From a checkpoint of a small model that answers yes/no questions on an image's attributes.
Model: 32-pixel images, encoder arch resnet, encoder norm batchnorm, encoder activation silu, encoder depths [3, 3, 3], fusion encoder width 192, fusion encoder norm layernorm, fusion encoder activation gelu.
Training: 11000 steps, batches of 64.
Data: trained on histories of elementary cellular automata, time running down, 295000 training examples, 2.4 epochs.
Rows from block 5 of the image encoder of a small model that answers yes/no questions on an image's attributes, named by matrix and row number. Rows with one number belong to one channel. Each number is 128 + 32 x the weight over its row's rms, rounded and kept within 0 to 255. All counts start at 0.
After each channel's rows are labels from the 100 images, of 14976, where the channel reaches its highest value: "responds to" is what is common among them. Only what is clearly more common there than usual is listed. The data: histories of elementary cellular automata, time running down.
# convs0: first 3x3 conv (encoder.blocks.5.convs.0.weight, 96x96x3x3, each kernel summed), inputs 0-95
# convs1: second 3x3 conv (encoder.blocks.5.convs.1.weight, 96x96x3x3, transposed, each kernel summed), outputs 0-95

convs0.27 [102 119 114 136 111 164  53  57 135 145 163 143 150 128 172  65 121 160 131 138 111 121 149 150 150  93 137 105 104  90 116 120  79 144 133 105 210 168 121 102  43 145 116 235 131 132 105 146 116 157 149 148 141 101 114 118 120 147  90 140  48 145 116 182 129 136 123 160 118 138  91 163  94 149 110 176  69  99 135 157 107 111 128 154 129 138 157 128 105 135 194 120 148 139 138 165]
convs1.27 [ 71 105 104 182 109 110 127  80 115  74 131 206 113 152 171 116  81 113 135 102 143 116 114 142  97  95 163 128  90 105 118 164 122 149 120 105 106 107 142 156  80 106  91 143 126 118 131 126  89  82 125 127  89  87 162  68 170 131 157 121  79 108 117 159 164 122 130  95 118 193  67 173 100 182 116 186  83 161 164 164 173 112 130 145 171 146 126 118  80 152 155 200 137 121 158 121]
responds to: 110 turns on; 010 turns on; 111 turns on; large cells

convs0.7 [ 85 105 117 158 100 148 128  88  87  75 149 103 149 142 168 158 148 199 101  78  95 174 136  72 177 106  96 110  75  91 102  72 123 147 124 128 125 125  94 144 144 170 138 116 184 128 101 190 163 151 186 154 135 125 128 120 153 154  89 134  39 117 101  80 101 119 113 168 150 130  80 102 116 146 159 101 151 112 124 113  99 148 166  61 143 141 132 132  97 136 191 131 115  93 116  97]
convs1.7 [ 46  93 163  89 114 140 141 110 103  87 159 118 139 165 125 120 164 128 135 136 136 165 137  68 165 124 168 168 100 118 133 127  94 201 180 186 110 103 131 121 107 137  74 143 114 143 149 106 208  99 148 125  99 119 157 137 114  95 117 178  75 127 127 133  97  98 152 115 149 141 133  62 131 146 123 150 145 110 113 110 105  84 151  36 134 139 133 134 112 159 217 150  96 109 103 174]
responds to: 110 turns on; 111 turns on; 001 turns on; 101 turns on

convs0.46 [125  86 160 194 128 106 132  96  89 101  81 129  57 120 133 148 155 172 164 117 130 218  80 106 116  55  79 122 133 116 107  82 113 127 117 131 156 123  89  85 102 156 104 117 165 140  99 129 148 103 139 131 115 163 131 114 133 105 107 140 110 138 117 146 120  95  97  94 204  81 115 117  96 120 154 154 244 155 107 107 133 131 122 117 172 117 103 109 193 125 142 160 165 124 160 122]
convs1.46 [115 189 122 178 100 159  87 117  62 132  93 163  97 154  85 163 131 138 181 181 120 120  80 143 138 112 168 122  87 134 119  84  91 147 102  67  90 126 117  99 176 152  99 147 147 151  98 103 118 157 128 144 119 145 141 166 156  80  97 162 126 124 147  93 134 132 142 167 159 110 107 100  98 111 167 144 180 126 139 103  21  81 118  93 175 113  79 144 142 201 105 123 112 107 130 149]
responds to: 111 turns on

convs0.36 [103 186  85 141  75  97 137 126 118  88 124 112 147  62 130  94 138 108 121 172 132 150 126 171  45 128  62 152  61 146 128 123 123  90 125 116 128 110 141 124 139  88 133 145 133 207 168 116  90  80 144  96 139 176 144 126 177 116 109 140  91 105 120 164 122  80 109 141 116 173 166 182 107 153 118 119 147 130 156  81 114 126  90 167  96 114  75 111 128 135 163  65 153  60  97 131]
convs1.36 [131 155 144 140 142 153 155  96 162 125 145 157 171 122 132 146 159 110 128 168 189 101 141 187  68  89 109 130 152 167 126 107  89  86 136 132 106 121  87  93 122 139 145 114 118 171 107 144 106 129 145 112 122 149 183 139 159  74  75 116  96  98  90  91 115 116 116 126  77  93 111 120 106 152 198 156 161 125 181 138 124 128  86 125  69 120 109 137 153 174 135  46 118  97  70 226]
responds to: 111 turns on

convs0.75 [123 120 122 179 179  92 124 123  91 122  83 129 119 103 124 146 101 171  96 154 129 119  37  93 113 119  65 222 101  94 143  99 109 102 116  99  90 137 141 131 131  72 163 128 121 163 166 149 121 185 101 139  93 101 138 123 129 136 125  42 150 137 133 177 117 101 105 139 135  94 121 118 153 127  98  76 116 109 189 110  98 104  74 152 190  83 117 107  87 111 118  75 104 102 120 134]
convs1.75 [230 145 137 121 145  58 152  94 133  77 150 108 101  84  45 149 163 124  87  97 148 150  49 108  86  94 101 174 154 128 114 102  78  68 138  98 148 113 199 108 118 106 132 123 112 117  92 169 131 134 107 156  85  95 159 152 109  94 103 100  59 112 127 113 125 110 128 149 143 141 116 135  94 131  77 118 120  83 147 104 120 129  95 168 135 107 177 126 139 162 131 133 137 134  85 138]
responds to: 111 turns on; 011 turns on

convs0.21 [135 158 119  88  94 120 100 161 150 151 186  91  76  35 143  83 159 120 168 138  80  91 107 127 142 149  71 123 128 129 126 141 152 119 142  94 121 121  99 151  54 136 117 119 107 116 120  94 107 165 124 103 158  81 167 124 104 167 122  72  74 145 101 135 103 109 111  72 138  97  78 105  73  98 124 190 168  99 102 175 103 104  90 119 141 111  92 127 149  93 106  52 135 152 128 139]
convs1.21 [152 143  91 147  92 139 110 174 111  99 144  95 106 128  99 134 158 129 133 121 117  75 122 128 122 182  54  80 166 135 131 139 126 111 161 125  61  59 101  99 105 115 150 174 127 132 116  59 144  86  68 139 109 145 148 163 128 148 126  77 102 116 159  74 153 111 121 113 138 110  66 168 148 105 115 191 118 142  86 107  93  62 103 149 200 124 131 122 135  90  53 121 108 133 109 168]
responds to: 011 turns on; rule: rule 136

convs0.29 [102 143 102  73 122 131 123 228 165 112 171 173 117 103 132 124 120  91 156 128 192 148 122 146 114 169 182 158  54 166 114 126 126 115 159 131 129 109 216 167 143  80 110 128 153 123 166 160 105  82 166  95 138  94  96 124 106 125 135 115  72 104 169 112 139 146 107 111 108 134  82 134 107  78 159 126 125 138 177 123 129 150 138 152  91 169 155 172 169 121 134 130 131  48 101 101]
convs1.29 [ 89  66 135 146 107 101 144 143 111 162 123 138 139 214 178 109  94  93  96 132 179 114 105 166  96  81  72 169 129 129 108 149 119 128 133 102  85 125 152 134  93 111 153  60 105 119 102 132 129  65 124 191 130 132  39 128 163 123 144  99  89  84 124 184 133 107 159 168  85 131  82  68  85 125 129 108 112 129 126 118 128 123 100 121 126 180 134  90 115  92 109 118 129 103 158  65]
responds to: large cells; sparse start

convs0.31 [119 106 100 131 157 143 151  75 148  98 111 126  74  57 130 133 168  72  82 108 117 144 129 139  91 130 115 157 131 134 122 128 112  87 110 125 175 133 127  55 103 148 155 138 144 202 149 187  98  59 147  91  94 113 100 140 117 121 129 152 146 132 177 176 114 136 136 138 126 111 162 137 144 163 149  74 190 157 136  90 178 183 187 213 136 104 102 143 140 182 100 110 100 127 147 120]
convs1.31 [112 153 148 168 163 148 211  88 128 124 164  91 148  69 103 123 124  98  84 180 141 126  92  81 130 140 160  99 135 151 179 117 111  93 172 109 107  96 116  94 106 154 151 151 115 130 127 137 131  70 155  66 205 113 156 159 151  98 127 137  96 117 188  93 111 109 141 172 115 109 169 106 191 132 169  91 145  95 169 113 101 158  91  75 127  72 147 133 145 143 110  96 148 141  92 175]
responds to: 111 turns on; dense start

convs0.22 [135 125  69 111 101 125  54 126 139 104 119  87 116 152 147 142 227  68 123 121 167 131 150 121  78 172 143  75 122 117 108 124 186 151 122 132  84 102 143 163 123 113 133  85 102  83 121 122 151 107 187 145 175 133  92 119 127 126 170 113 172 117  88  93 155 109 136 103  98 105 140 185  72 143 214 143 122 113 148 149  73 170 153 143  92 107 101  93 107 135 116 137 185 104 107 117]
convs1.22 [ 62 143 177 118 124 113 134 149 176 123 146 100 206 111 132 157 208 145 121 109 171 176 147 139 118  72 125 103 125 104 146 108 213 108 161  94 117 114 146 157 107 136 129 138 187 117  85 146 126  73 116  93 175 160  87 132 119 127 127 125 122 134 127 101 102 116 110 165  82 111 150 120  78 147 140 118 126 174 119 125 141 167  99  90 104  95 109  33 147  77 109 168 185 155 140 134]
responds to: 011 turns on; large cells

convs0.38 [153  76 142 121 101 114 154 125 178  88 171 120 103 110  67 118 107 156 131 143 157 137 172  82 168  21 202 119 112  98 130  83 153 109 116 141 119 123  94 117 109 175 108 151 117 113 132 108 128 119 128 134 137 119 106 109 136  85  79 150  68 149  81 151 148 131 138 166 111  92 140 170 114  83  56  82 143 107 134 144 112 122 163 121 118 214  81 131 116 106 145  84 154  71 140 125]
convs1.38 [157 138 125 117  90 146 156 100 130 177 142 129 107  97 138  97  94 144 148 158 113  81 113 120 135  85 140 140  82 123 111  99 108 149  74 145 108 152 114 167 114 228 108 138  74 142  98 131  94 136 123 122 122 103 152 137 156  96 124  91 152  90  48 167 105 133  65 132 104 117 169 169 139 143 114 151 115 125 131 125 108  80 126 114 132 206  59 163 154  96 237 159 133 147 124 156]
responds to: 001 turns on; 110 turns on; 111 turns on; 011 turns on

convs0.86 [ 95 137 163 189 146  87 156 103 135 104  99  72 120  87 118 178 122 114  78 136 120 134  72 143 112 120  85 146 147  71  82 105  60  75 132 132 101 133 167 140  81 163 102 217 162 117 128 148 115 139 134 158 125 130 116 116 144 121  65 111 133 108 169 178 186 106  77 104 105 140  96 116 179  89 104 122 157 118 163 125 182 137 127 120 127 119  90 124 148 114 181  89 143  83 113  75]
convs1.86 [131 109 166 183 161 149 182  86 110 115 110  97 117  73 102 164 142 120 115 188 144  87  74 109 138  98  83 119 135 148 149 103  95 171  99 109 152  98 131 150  60 143 134 115  99  96  96 132 122 162 141 159 131 147 150 139 141  82  93 185  81 108 108 166 101 115 140 127 136 147 113 161 117 116 133  85 217 115 162 168 129 127 119  76 105 119  99 114 142 233 112  56 151 114 142 142]
responds to: 111 turns on

convs0.71 [166 161 115 155 159 118 129  94  91 122 186 116 103 103 134  86  51 130 123 204 119 135  87 131 135 111 120 148 154  76 138 125 160 109 122 137 155 123  70 108 118 206 119 196 135 155 118 110 167 130 132 138 121  95 148 163 133  57 101 115 145 123  94 138 164  91 120 185 144 134 110 177  91  45 108 156 160 124 163 119 151 149 169 106  66  97 109 148 141 161 167 121 152 182 102 106]
convs1.71 [137 117 109 139 116 171 175  79  80  76 166 128 123  71 164 111  76 109 140 140 129 107 137 192 155  73 134 174 118 133  91 160 113 122 118 103 167 110 119 172 126 174 100 129 172 123  84 172  76 141 153 117 136 106 137 130 161 143 102  91 115  76  57 165  66 127  76 127 143 143  83 161 117 106 107 155 113 126 182 153 125 135 147  95 155 136  82  89 124 139 198 133 158 148 183 170]
responds to: 011 turns on; 110 turns on; 111 turns on

convs0.49 [176 175 105 144 138 135 119 127  91 123 121 139  90 138 129 133 153 198 110 146 112 141  72  74 214  79  88 100 112 138 135 126  61  85 128 136 122 125 132 126 109 202 102 159 173  95 124 162 129 164 153 150 150 114 119 153 105  95 145 156  88 169  82  89  90 107  65 110 151  96 101 103 122 134  92 164 144  89  67 128 103  93 110  98 161 169 128 133  74 111 142 112 116  60 156 140]
convs1.49 [188 124 129 103 139 104 156 112 117  88 121 123  71 175 140 128 142 146 112  84  77 136 110  93 140 172 139 152 101 109 163 126 135 161 105 122 106 123 119 147 102 255  90 128 167 151  89 171 125 145 149 192  91 118 176 151 108 126 127 140 102 114  78 174 117 111  62 118 169 124 145 131 134 130 136 161 159 160 126 142 149 100  81 115 124 214 134 169 139 147 122 183 112 151 184 127]
responds to: 011 turns on; 100 turns on; 001 turns on

convs0.90 [112 109 147 140  73 119 184 129  61 130 136 174 133 123 131 132 137 205 132 116 106 143  72 159  79 151  86 111 134  88 111 109 115  51 137 119 125 104 132 119 155 159 146 171 104 120 194 132 101 155 124 114  94 196 123 160 136  98 113 149 136 114  60 141 100 177  98 111 135 179 110 111 154  94 106 105 171 174  89 124 145 143 103 126  83 117 139 175 155 134 197  66 128  87 104 170]
convs1.90 [168  63 112 141 165 105 215 101 124 167  99 142 177  90 128 108 138 125 150 144 100 155 147 181  87  60  83 101  58 119 133 141 112  47  88 107 106 146 108 123 138 131 142 122 117 106 118 156  55 135 124 139  96 145  82 161 114  66 146 111 113 110 114 139 119 151 124  87 161 150 128 121 167  75  94 130 117 131 192 125 126 136  87  76  96  98 103 123 172 100 173 102 156 100 123 111]
responds to: large cells; 101 turns on

convs0.65 [150 134 124 151 149 119 106  89 117  94 113  80 178  88 130  83 173  71 164 153 103  83  86 114 137 132 143 163 155 165 137  96 158 150 142 102 137 159  65 146  81 116 119 155  77 155  60  94 132 127 165 168 128  79 162 123  95 131 152  80 104 188 109 122 147 143 157 102 108  77 115 187 129 128 118 168 163 184  70 191  84 133 136 124 200 122 136 151 106 134 155 175 132 132 118 132]
convs1.65 [108  98 104 113  97 140 173 159 141 139 141 118 118 116 170 147 162  95 144 146 157  72 120 125  66 135  91 152 106 121 139 132 114 110 133 125  98  69  93 134 123  78 167 133 132 222 127 160  91 136 140 108 136  71 138 111 142 183  86  66 135 133  86 118 130  96  95 149 111  92  99 199 105  64  81 165 113 156 133 216 128 131 167 127 186 137  90 143 116 102  98 120 122 120 130 191]
responds to: 011 turns on

convs0.15 [110  79 111 105 216 129 112 138 153 100 158 174 145  86 127 148  95 145 129 144 104  92 139 144 122 117 124 141 141  57 140  97 102 157  93 125 108 155 162 149  84 176 109 139 101 101  91 164  92 134 186 167 127 180 139 126 146 139 175  94 130 108 100 122 129 102 180 122  94 117 134 130 170 177 151 175  19  56 152 101 122 134 126 133 115 115  92 108 111  61 116 168 168 141 144 120]
convs1.15 [117  92 122 105 180 136  72 119 126 149  94 125 128 127 160 102 116 116 106 111 187 155  82 160  91 126 154 132  99  94 109 104  58 121 115 155 111  89 255 124 107 173 110 128 129 140 120 147  89 107 128 145 112 116 122 118  93 149 151 172 136 142 131 117 122 167 162 135 126 138 180 114 108 144  57 128  77 151  81 150 125 132 135  90 133 159 119 132 100  97 119 146 112 172 118 159]
responds to: large cells; dense start

convs0.48 [147 122 118 136 138 163  56 108 162 144 106 183 167 122 106 110 131  90  78 103 124 116 120 140 111  85 217 103 135  77 170 119  73 176 143 141 123 150 134  92 101 102  61 122 129 118 124 117 171 129  94  87 119 124  91  89 148  79  73  91  74 125 106 110 176 122  96 125 141 119 152 120  46 121  92 110 145 115 167 146 172 120 190 142 104 132 111 170  79 140 115  78 118 143  82 131]
convs1.48 [114 126 171 168 142  71 135 121 163 144 127 150 175 134 126  74 148 115  65 164 128  71 127 124 114  27 198 100 178 131 133 120 167 165 152 122 118 120 107 114  85 106 142  86 101 114 136 141 140 103 111 117 152  82 125  97 133 111 126 102 105 129  98 145 178  69  68 150 138  93 149 119 101 164 113 173 134 105 146 111 146 136 144 219 117 114 106 138 115 123 158 131  69 142  58  85]
responds to: 000 turns on; 111 turns on; sparse start; large cells

convs0.85 [130 129 119 157 112 148 116 131 159 110 129 107 145 154 174  97 127 130 112 170 181 151 109 115 149 118  86 128 179 138 176  86 115 147 102 180 180 156 183 124  70 121  81 128 115 134 101 115  92 124 117 163 153 134 149 125 103  94  75  94  99 118 209 121 139 123  78 114 143 141  83 182  92 144 191 110 104 196  67 104 112 135 159  85 164 168  56 129 128 175 155 154  82 147 137 100]
convs1.85 [ 71  83 131 167  90 173 128  79 156 124 176  69 104 147 186 117 151  90  87 178 124 121 178 114 114 155 126 147 115 150 122  76 131 131 142 137 129 211 182 106  87 122 145  79 117 129  77 152 115 135  89 127 103 160 143 116 114 179  87 121 182  68 129 123 126 114 123 151 140  96  92 120 115  92 168 170 120 157 105 193 100 101 114 106 147 158  61 137 140 156 132 119  91 146 107 181]
responds to: 110 turns on; 011 turns on; 111 turns on

convs0.16 [151 107 141  62 115 142  79 113 140 149 126 172  67 110  94 126 102 123 107 113 122 117 119 114 132  68 149 135 112  60 125 190 140 147 152 133 148 147  85 164 167 104 155 104 139  97 114 134 128 161 162  88 118  62 117 129 145 113  91  91 132 105  90 166  71 136  24  99  66  88 152 141 102 130 141 107  36 120 101 142 112 120 150 102 117 104 134 171  82 127 164 100 125 160 109 161]
convs1.16 [246 158 126 134 128 151 155 147 139 101 157 155 116  98 155 169  87 124 114  55  94 160 101 106 153 142 204 122 104 108 136 131 103 128 124 155 151 163 129  87 141  93 135 154  98 127 130 116 140 134 119 125 122  89 125 117 171 145 133 127 110 142 100 150 131 124  52 130  92 105 194  92  86 167 182 115  70 148 125 113 106 113 147 142 133  91 131 146 123  33 165 168 113 148 197 129]
responds to: large cells; dense start

convs0.45 [100 106 128  81 108 170 152  89 192 105 136 193  86  72 100  94 164 118 202  92 119 144 177 122 105  76  91 129 118 107 148  98 110  41 102  89 159 113 100 174 114  98 108 148 136 147 176 122 133 171  91 112 105 143  85 135 109 131 153 101 135 147  64 131 128 122  68  94  75 157 125 117 112 137 140 101 101 161 131  82 143 146 154 156 154 160  85 120 111 125 110  82 174 136 138 171]
convs1.45 [ 89 108 128 106 133 147 143 144 149  91 163 132 137 112  97  60 103 113 119  78 145 143 104 102 115  94 101 125 126  85  96  48 131 126 134  97 100  96 110 154 165 108  69 147 109 131 147 110 101 121  87  91 142 148 103  76 175 122 131 140  77 142  81 135 148 137 144 173 102 177 194  76  84 137 172  72 113 224 166 136 148 115  84 106 146 135  89 111 147 106 121 103  74 182 112 122]
responds to: large cells; 011 turns on

convs0.42 [118 129 129 102 205 127 130 147 119 169 142 120 140 170 126 144 165 100 141 131 107 100 165 131 126 177 110 185 119  44 109 127  73 117 112 132  79  92 133  92 119  88 157 113 139 148 146 161 103 124 106 142 120 149 117 140 142 103 161   0 130 116 121 108 172 166 127 157 111 106 102  94 143 149 145 163 115 149 146 120 133 129 116 126 159 159 146  59 132 145  92 144  78 127 149 176]
convs1.42 [ 97 125 144 144 179 132 137 107 142  90 150 131 176 116 142 103 145 101 106  98 185  80  73 171 133 168  45 153 162 112 173  79 114 163 139 112 117 120 196 101  70 133 139 124 151 106 121 143  69  99 165 120 119 148  97 138 148 105  95 122  91 126 119 157 211 107 112 177 147 191 143 151 106 119 134 146  68  73 131 127  83 201 143 101 116 105 107  81 125 118 100 151 104 122 109 116]
responds to: large cells; 001 turns on

convs0.89 [119 126  95 132 123 160 125 138 130 147  83 130  67  89 102 106  38 144 153 116 179 114  99 142 141 177 166  75 175 137  62 162 189  93 193 113 130 140 126 128 126 130 101 140  96 122 123 124 119 151 119 143 163 156 168  69 138 119 128 164  83 176 151 147 150 112  97  99 158  58 131 154 123 133  55 110 141 138 179 154 111 102 158 114 152 130 189 108 169 111  67 105 128 147 163 108]
convs1.89 [ 84 104 116 135 129 143 145 150 141 129  94  92  96 136 136 115  46 123 169 191 138 129  96 122  92 177  77 116 145 105  70 159 119  99 182 123  42  93  95 148 132  75 134 152 112 109 119  95  83 154  61 150 143 102 116 102 145  79 107 112 161 140 135 132  98 112 116 100 170 135 133  91 140  99  64 169 129 148 168 112 117  77 190 120 136 112 121 136 107  74  84  97 107 127 187 150]
responds to: 110 turns on; large cells

convs0.44 [139 130 166 140  98 121 110 146 121 154 122 124  73 116 122 121  21  88  79  84  93 115 139 120 162  90 108  91  87  83 100 138 140 129 114 153 124 149 125  83 129  60 139 115 100 111 114 137 179 152 108 104  97 160 145 148 113 148 110  88  60 134  75 140  76 153  65  97  85  54  44 132 100 144 100 127  67 164 138 135 124 110 156 137 123 119 121 135 112 119 112 102  80  91 114 109]
convs1.44 [215 104 101 175  92 125  96 148 191 143 170 104 122 123 203 116  39 136 152  80 115 132 116 115 115 142 156 123 117 145 112 128 171 127 103 171 149 103 140 131 142  99 119 170  89 118 134 129 125 121 154 125  88  65 165 151 151 177  91  99 130 113  87 133 165 137  85 121  85 159  84 104  96 204 161 123 156 147 147 116 133 134 143 196 128  80 163 164 131  80 173 139 134 135  95 121]
responds to: 110 turns on

convs0.5 [132 120 103  87  79 117  98 134 114 159 139 137  82 123 132 146 162 161 120 120 132 151 140 122 106 141 132 106 130  80 133 168 168 132 130 119 111 138 128 133 187 181 151 106 120 108 117 123 112  83 125  65 198  62  98 149 150 124  89 101 137 100 100 169 108 138  14  98  72 122 167 132 146 122 124 167  88 160 110 106 172 137 107 149  43  70 109 142 133  95  49 125 142  94 136 147]
convs1.5 [201 147 124 170 124 144 174 132 145 107 109 148 100 152 144 172  99 124 116  59 115  93  87 108 143  94  92 130  94 154  96 103 206  98 157 124 114 138 138 123 118 134 119  91 101  88 176 142  61 124 172 115 151 109 102 152 181  71 139 108 111 158 142 186 148 148  99 133 105 187 148 118  74  96 133 144  93 147 141 154 127 102 127 152  81  70 104  76 161  71  93 163 160 170 150 126]
responds to: 011 turns on; 101 turns on; 110 turns on; large cells

convs0.8 [146 119 141 156 162 127 138 123 179  90 134 137 104 152 115 147 148 168 184 118 168 182 133 141  90 144  63 156 141 161 192 120 132 115 124 140 156 140 143 121 157 101  85 234 141 153 176  68 141 138 174  93  83 138 100 102  78  93 128 146 146 100 159  74 131 184 130 151 171 151 133 156 127  87 207 136 134 159 156 137 129 124 123 170 144 182 106 124 123 107 192 144 125 163 136 149]
convs1.8 [100  95 135 117  65 187 169 103  90 134 125 129 108 102 167 107  57 113 106 111 107  81 128 137 144 145 102 112  86  55 173 170 109 127  86  82  90 129 132 132 122 108 155  75 161 123 107  86 115 105  59  98  95 117  89  84 172  86 122 149  97 123 110 149 112 113 121 168 104 120  93 122 111  72 151 129  80 143 128 205 117  99 103 100 158 119  73 148  82 144 135  72 140  90 149 132]
responds to: 001 turns on; large cells

convs0.41 [126  86 121  87 135 138 162 129 151 111 119 171  96 108  84 127 188 128 154  78 105  87 100 155 129  85  48 110 108  49 133 102 119  76 117 112  87 149 176 150 135 138 116 113  38 115 135 164 151 114 131 149 130 141 100 102  91 167 165  85 133 150 124 104 124 154 129 101  78 140 137 148 123 176 116 108  48 144  98 162  89  99 165 105 135 115 180 108 170 141 164 120 150 157 132 192]
convs1.41 [142  96 127 162 125 125 184 128 162  88 135 179 108 129 162 172 175 154 150 142  71 139  86 108 122 147  73 131 104 102 124 140  95 167 126  90 122 122 197 100 124 137  91 145 130 138 113 109  90  87 127 108 177 140  94 118 143  34 188  96 123 128 105 101 163 163 153 154 102 168 154 153 180 143 101 120 106 125  61 123 136 145 166 109 136 145 148 123 158  23  79 100  96 141 130 147]
responds to: 000 turns on; 100 turns on; rule: rule 17

convs0.33 [117 124 181 124 117 131 156 117  94 103 139 116 123 161 116 175  75 193 193 128 139 105 133 121 106 153  95 103  86 135  75  90  98  85 140 142 100  99 161 149 161 125 104 131 102 113 162 128 135 189 101 139  69  90 152 130  77 149 146  79  70 168  84 149 177 154 144  84 137 112  41 128 129 128 170 157 112 109 113 123  94 104 189 141 186 127  75 114 182 138 120 142 103  96 144  95]
convs1.33 [ 85 130 115  88 139  96 101  90 121 111  94 105 125 179 114 135 107 133 245 142 115 116 172 149 122 112  83 113  93 131 161 103 112 146  80 139 168 110 152 114 138 114 139 131 142 100 118  56 159 110 124 144  47 106  65 128 126 132 164 106 146 158 106 108 146 160  79 154  87 128 111 127  90 142 134 136  89 241 100 125 143 160  99 134 157 161 111 113 138 150 113  88 162 104 184 130]
responds to: large cells; 011 turns on

convs0.91 [192 159 119 110 126 151 140 146 121 150 126 136  51 146 199 127 140 136 101 192 168  55 101 116 143  96 128 126 151 141 129 151 156 126 157 183 208 135 127 141 120 140  97 179 158 129 149 134  73 197 154 207 135 121 167 103 122 121 117 141 114 159 118 161 168 116 140 115 113  70 115 122  76 145 119 177 169 144 135 149  85  84 146 151 213 139 109 142 155  97 143 143 140 138 122 135]
convs1.91 [ 88  90  51  91  76 187 134 115 145  83 128  75 147 176 215 160  86  80 115 198  60 127 102 100  97 123  90 126 146 117 115 139 110 151 131 145 140 117  98 162 142 131 148  92 104 162 103 146 135 125 142 187  90 123 148 111 143 118 117 118 138 161  89 122 128 107  95 117 135 159  87 159  41 135 124 138 132 133  95 137 132 121 146 128 182 180 110  81 102  81  96 147 171  97 131 127]
responds to: 111 turns on; rule: rule 136

convs0.4 [162 103 118 193  97 121 140  76 106  82 119  99  67 153 160 144 146 160 137  87 104 102  84  85 127  52 141 103 105 150 125  47  59 133 131 118  92 125 149 121 128 127 143 160  96 123 129  74 144 129 162 141 179  71 175 133 134  84 178 119 110 146 132 113 147 129 128 136 121 117 147 148 101 145 100  55 167 121  56 141 108 131 144  99 107 100 115 121 208 155 149 116 174 109 128 162]
convs1.4 [163 135 106 162  91 124 128 116  52 152 136 142  86 151 142 166 189 122 155 161  84 143 158 141  96  88 164 111 109  84 151 117  64 107 108 140  75 196 159 111 133 128 120 167 114 135 118  68 166  91 172 150 147 129  86 113 136  52 182 182 129 165  91 100 121  84 143 154  81 103 160 110 145 141  85 107 148 186  93 136 127 144 127  44 128 126 127 139 126 137 119  79 126 144 125 135]
responds to: 000 turns on; 100 turns on; 010 turns on; rule: rule 61

convs0.34 [135 151 148 190 122 144 107 113 125 137 123 103 119  93  68 137 103  92  90 104 158 145 166 118 210 110 121 108 144  77 120 129 121 132 117 166 163 142 115  65 165 148 137 167 166 135 134  87 166 194  93 178 125 122 163 145 118  91 134 106 133 196 144 100 179  99  92 143 176 100 117 110 111 149 105  96 162 163  86 118 130 155 160 120 149 163  88  74  93 140 123 117  41 187 169 134]
convs1.34 [137 106 111 105 134 184 136  97 161 142 183  99 180 139  97  84 135  51 101 102 139 134  91 100  96 107 120 177 151 109  82 182 120 124 112 132 107  99  98  73 124 170 134  75 143 158 135 165 152 180 112 175  66 107 155 105 137 150 113 119  74 111 158 144 115  97  78 108 122  61 170 112  70 114  89  89 132 147 136 162 164  96 134 138 135 118 110  94 139 144 101 167  49 131 157 116]
responds to: 001 turns on; 110 turns on; 010 turns on; 011 turns on

convs0.24 [112 162 140 112  92 147 173 187 168  79  95 105 138 113 107 103 131  75 150 144 204 152 121 106  96 155 177 156 108 146 137 116 187  71 127 103 127 124 146 120 182  38 110 204 151 121 119 112 116 188 120  70  93 120  91 129 113 154  93 110  96  90 118 112 196 133  94 159 131 142 167  87 133 120 102 107 146  80 124 162  96 128 148 123 126 197 122 106 150 118 134 120  87 138 141 150]
convs1.24 [128  79 141 135 132 150 134 174 140 167 156  97 107 207 136 102 122 118 120  89 214 148 126 151  90 109 112 112 158  83 127 182 133 142 119 123 129 149 129 107 131 122 145  41 205 146  96 111 115 161 104 200  96 132 114  65 144 112 111 173 131 130 168 157 128 128 103 110 133 140 188  78  85 113 134  95 106 162 133 155 125 114 112 120 122 170 105  83 192 136 170  92 141  94 126 189]
responds to: 001 turns on; large cells

convs0.79 [132 107 135 133 142 149 185 143  52 101  35  98 125 114 148 125 144 149 145  90 126  79 126 110 138 106 113 148  95 140  58 134  92  93 140 132 131  90  82 198 164 197 146 193 136 141 127 170  77  83 148 116  96 136 139 161 125 167 141 114 126 116 117 162 148 141 170 126 155 123 140 129 114 142 162  99 125 142  90  85 125 130 109 119 153 142 171 150 193 133 150 135 186  34 118 115]
convs1.79 [147 100  78 109 109 184 126 111 111 126  91 157 115 168 119 169 158 110 133 133  90 107 127 108  62  81 115 134 112 133  74 134  99  75  98 127 158 169 130 152 135  97  88 128 115 108 130 167 105  72 178 166  84 140 117 130 109 126 167 113  85 212  86 166 110 100 151 143 101 112 147 126 120 175 107 109 150 195 147  70 150  87 103 153 140 154 122  66 150 133 169 174 197  93 128  93]
responds to: 011 turns on; 111 turns on; 101 turns on; 100 turns on